Rows from block 3 of a small sound classifier, named by matrix and row number. Rows with one number belong to one channel. Each number is 500 + 25 x the weight over its row's rms, rounded and kept within 0 to 999. All counts start at 0. Numbers have three digits each. After the name is the row's rms in percent of the matrix's.
After each channel's rows are labels from the 100 clips, of 14976, where the channel reaches its highest value: "loudest" is the band of the loudest frequency at the time of the peak. Only what is clearly more common there than usual is listed. The data: simulated sounds of rotating machines with and without faults.
# convs0: first width-9 conv (model.blocks.3.convs.0.weight, 192x192x9, each kernel summed), inputs 0-95
# convs1: second width-9 conv (model.blocks.3.convs.1.weight, 192x192x9, transposed, each kernel summed), outputs 0-95

convs0.101 073:463498516519457481487528534486418535512507527502490526531529465507506502529476456507532500512475512497497474485501541532488537497488495482528477503485514540512529518496466508449494508471463497529538473531497471503459468478491498483493469512485504507510514488517518511495487471439452452483
convs1.101 121:522555525548507513488472542490494508519506530513444488505529490492485496524484479503496508554462500498497525505495489484524517542493487481423497500490488485504487481477499496515523477498477503494452503500524564490522480460522476504568502491529561497491505486510504517496524527524503499448
loudest: 1000 to 2000 Hz

convs0.186 085:475515510469500523482516510523495545558523480517472476487489527489528512517503516510474529445504493520521438465492531452465480503475517487512459515502492504473554468519472514552511485491508484513496478479482449493489498505519523488553525477462493480481464530535498493506467483493524507479
convs1.186 095:499535509535539566468507542501476487503529526482468505502507450501477513512484493526496471528485491553477478493524486492501502535503498467425499505514569518510561512491493533504493512472490496522501524502508501513524503462549478482546516529531539498507509526469504524521513480507513493478
loudest: 1000 to 2000 Hz

convs0.144 072:494514505516488473487487504477488513492526493504489553444479512510514483521520497511504508485467512509476490501514499504533474486506478507486508507525486523492508465499546507502518516449468511504520525472513492495492515508486515464474466497512512495506486469514490507497511519532494507524
convs1.144 110:431498461493437504526491512489513500452497506524495491466534511500490499555479472498506483451524498494466530504473517503499512464487515469507508513515470496532502505487496504479532489512488512512476538420519499499473523475499500509527499556497482500493519484503499480495500504528490507501
loudest: 1000 to 2000 Hz

convs0.165 079:523501511537509509495481513473453499498472516564472472493497539547559475455506509536468523460490491503456487499477513458476483520495480507502492526476484476494535458480501522549490505515486480467515516496517463547501497499498450481512482494498488461522479547499494483477437519488483525524
convs1.165 104:537494483494517549517523543521520517519493492475477454465462511498502497482464482525491495494484499543504449510521492493468490498516481509519506512509500494494499514489498521534503481519475477543562505525486462494497503521461510514505512481499449509488515477519524516506501470459477497514
loudest: 1000 to 2000 Hz

convs0.36 088:516507493475482521469544524491518494472516496472458510484493540535468530525525512454525495528508499482538499478486529490514535497481503508515489492506553517534533463471512502474511503514502530487532475535486507486497507492523496562485491513486518500505499504484518509520480522525480490526
convs1.36 107:456491522518430468486487460499497501469511473494479502482490498490539440496506524461490476453513513497489514493446495490485530492480501495509526491531493495496494490494502502502493518481490486493527522477478469483509469489475493418474507495469476481540507507513487465499482503512508513525
loudest: 250 to 500 Hz

convs0.51 070:507493496498523523516479528479517461513488500450488488490521522452483526533477496475463461512473508506548521521532503441483482492489500462493533449506447505511503529491457544499508449550527507481487481485500571488506517506508460523499529501467502487484541549506520499483509486490525493507
convs1.51 065:489517502538494523448444471492489496433492497506489464435494504480474472500503482514472432452530490503437521496519522507479512497530490499521512491470483483545497524468481479463488474452437504497478449472494492480475526474484517450509488472479477518481485474528485498490500475462525509494
loudest: 1000 to 2000 Hz

convs0.21 075:500455496492465519482517494526475510518499487501507465474487496531482496465525510517493511460510473543543496496469509504502482504469476540453461471542517504477509467482484491550497503510451501484510554446510486542507516520543538481505465489553508494496523498512462515540507509509527480475
convs1.21 144:489494482469488494575482494506495502495455485495497487482459565498503484485467486499509493471497492492516443512498507503495498492514548532487456522491489508490460509483496503499515492547475486555484502475493484514433520463486510494527473530462482541504556541541468470480499437481502523528
loudest: 1000 to 2000 Hz

convs0.3 081:459500495506532493470550494548487528510516487512506516465515470512505515502519426464480509513535496510507459487501499516483524498515472521479439489464501509490574511516512510496484523468484524543508507483483468478433495524528499504497477496473492532532508525558471503487497495455537511455
convs1.3 110:497536529533507516498507532493473511481508548524485480480509499513463482518479494496506492526496498512483506507528516525522514531459542471458471507534535536543539507506517507516519443467513484507486514526533526486504482462515487490515516516528551457499521518481491499523566496505529487469
loudest: 1000 to 2000 Hz

convs0.183 081:535491490467497503477523512537485495503485524494534507535516486555524560473550464503498499497482494528491483494518514497508493500495485471508525488537480506483546446507520542520519497535531502457456499500476545490428509524505494541478499499496509515475483511497473529436498527468537511552
convs1.183 110:497487497481475498513469505556491492444477516502456494475504523494533473490500471526455458476541478483482511483504531507480524514497536491492511498511479485512497496491500501506468470519511467484482485496450456484481473487456472456505507460501466488516516479488516486507517483480502502521
loudest: 250 to 500 Hz

convs0.100 088:490515526473465514492484488465463501471521479452506541542529539515513496476490526476523453506495525468506483472509521444494491468483507470485485453487436480483527450500433464476509478462507519497517505501484492492504470486482523471507478534496526486523506515533467442522502487494520512509
convs1.100 095:463493533549470478489494534513497478492524543501468477439524514488499474511537473484471521490557498526531551536513522520492505445500469507526500507531524527490496505501498524509495503408518506480511446521546498484523468486497520493479483481504497504496510459470520483491499501488554499480
loudest: 250 to 500 Hz

convs0.107 063:535553502492513523546492489490514481522517513515505475509492510473514492508505463545429493529461502488489504513533472467492496515535512516471505484508428530472528506476502511485501493514539496497477536523500524510470491517499485506495554502555545470441498504531523458482499506496521458522
convs1.107 052:501482462505532496474502486522502514447519479491475503470500490490497473521515478503519435496486507518508498488491491465495463500498512470532459510539525499497485491489498482497488529483469522472521457522485468463504529481461490479496494526513474489511454434522478489504553472496501510502
loudest: 1000 to 2000 Hz

convs0.40 065:496553478476482516515479496548466491498511497541454508496484484481497492496513485557478476544485491507499487524509481490488490535511505485478465498492436531424538476445497490505555503508488510472462544486509533487443501505493517455525467498486545540470498500521480467520491486500510489480
convs1.40 066:515508473472542485489496472516497458485516513498506521486505523489548500528526456451498502515490521505529482491524519492504507517498510535537508521480493532521498470527507525473502522491443517471486510540509483513476540469490493484485468506507420504496487490453485477479499520518462522501
loudest: 1000 to 2000 Hz

convs0.81 081:501513469531474487470457443543483486556529513467517490490510521490508541518462505521529478515487484501513526454521523441483445520474529465497520473505528522507513496480434495542472501498506468528485505513479488464500486510532489501489548478512501445523503511480476472530484461475485473480
convs1.81 077:524504505555502527471498496490478525542542518478473451507476475512507503483533461506515483514468518465497503462467485475535476519493478504452502500489481489477477458441480488514489497478522489501502522509518488486553474503523501495470474515541506556487470507473499491508461489482487471474
loudest: 500 to 1000 Hz

convs0.145 094:536423494512483506505493530524487509511474481526519465523505483518473496472508491522479488503492472525512456481487542471488522467495508514520531514530489483482545415490511494524491488534506521469511495489498445481494524492526478541496446489502490536479483520488556475491509520510523527484
convs1.145 130:504490490464480512557478543533525511496452492519524460459463538495508516512458488501512487480512497494512454526451523516489500490515494517505492483494486487512486529491498496481491480532487447535488533478461481513484487522476495486520478488460460517505525510512534490486502508494490505538
loudest: 1000 to 2000 Hz

convs0.124 077:495531530498502507481481489487474508522505516533498471489466491515502495494509463509468478521473488457499489497498482500507501483471498478483494535487477525509544473488546526525466512471476476472503499482453467469451463529493455480488438450486499486513491522527499495466462474478520525486
convs1.124 105:491524513573485532482510558498480497488527591538499482461544479505509464488486516510455485503502490507513522508465480489499501514468483505487486480508503502524511500485504532498492463427495484503523507518543483481545436492483514476522558504527510496489518476468487476515543494500531477410
loudest: 1000 to 2000 Hz

convs0.126 090:496465535498472511538518527474506492512466461489477524514523524500469503425510471556508516472504533520523502513480491501522559461494544524527466474516487501489534458485476497509496504479495524457480523537539476490489514483519491484508494502470503511496507492529537482495522503469504485561
convs1.126 099:520468532520552454517496527478531482528509471521511504452506528492510496494459512490496496470486515491557467497462514497499495495505516548528447511454563513458487520521492495478462483489498508488492477522446475514511505505508522462490447463460476523495494512521458524473525456511518527525
loudest: 1000 to 2000 Hz

convs0.170 130:478546530469500519517519539485478511490544481455463530530497487491490467480523505503447496463507523522495451523486487470539496512500459494473516503542523526500522476510471532523510488472483506534458518483502507491535473461494524460535500505468524488483492472515488467507512522474495539526
convs1.170 121:472553482515497529503541534487493446494534499479482497539550471517491508505536504527517527492502499550493523516511495489472548482501468477451545496530507507478494515503475501546494526507489518476510429458535514491532529484519474500567510524525535521509515497477516525489502487494486522508
loudest: 250 to 500 Hz

convs0.156 142:491520504506492480545475479476523493520514541536523515542504490516509457476530496449509485444499494546480491529469494472506485490484508495479512517520553543472485520523497502465502523507493509520507476533487496469464520469467497431507494499532515525472460469462483525478499500484491507524
convs1.156 125:502483486535500531490515495489490473499537488486487484460542465494534530535553506540481495499502492504449529477522482500474531531495508477487522479554473532489459524479500495488459516496456471471532458464488504503511524504495499501502479508500502504527496525447521491446508476547450495516
loudest: 250 to 500 Hz

convs0.97 074:520463472551533543479523500496460548461513505502509463498508535498495476457529578469487500495501522476477518507473497519493480549513471474519562541493455501522524500493520487506492511482523522471488469515507470536495503530504501476543474534516504486495465501516475538502505485486533493498
convs1.97 106:547453516508479510482448502524526486473467460488463485490478483505480524438525446536485499505497502480499551464514463513505510522534486499518536490530455426501497512460490499489500490523436483521499486498492515503489499447522490495503486498502515502442525471495495458469449477503475474490
loudest: 250 to 500 Hz

convs0.47 094:467477487479507500506592472489424530517524483491508513489517500456476491490505498473532492521487514506484521496477517446497482486522506510490476521458507497504534514515467485546498494472477523468510476498518467512502497495553523477509478520464533500502529477488480516507494488520523492505
convs1.47 109:462500507560463547494470514506489445457469527494449494466488500505511497509528476490489487478535485527472513502519509507496523452466466458504515525506492487522494477474494483498509504457492503506493476468506482485504477408504497443501494511514499473472494504505519491492539465507543522485
loudest: 1000 to 2000 Hz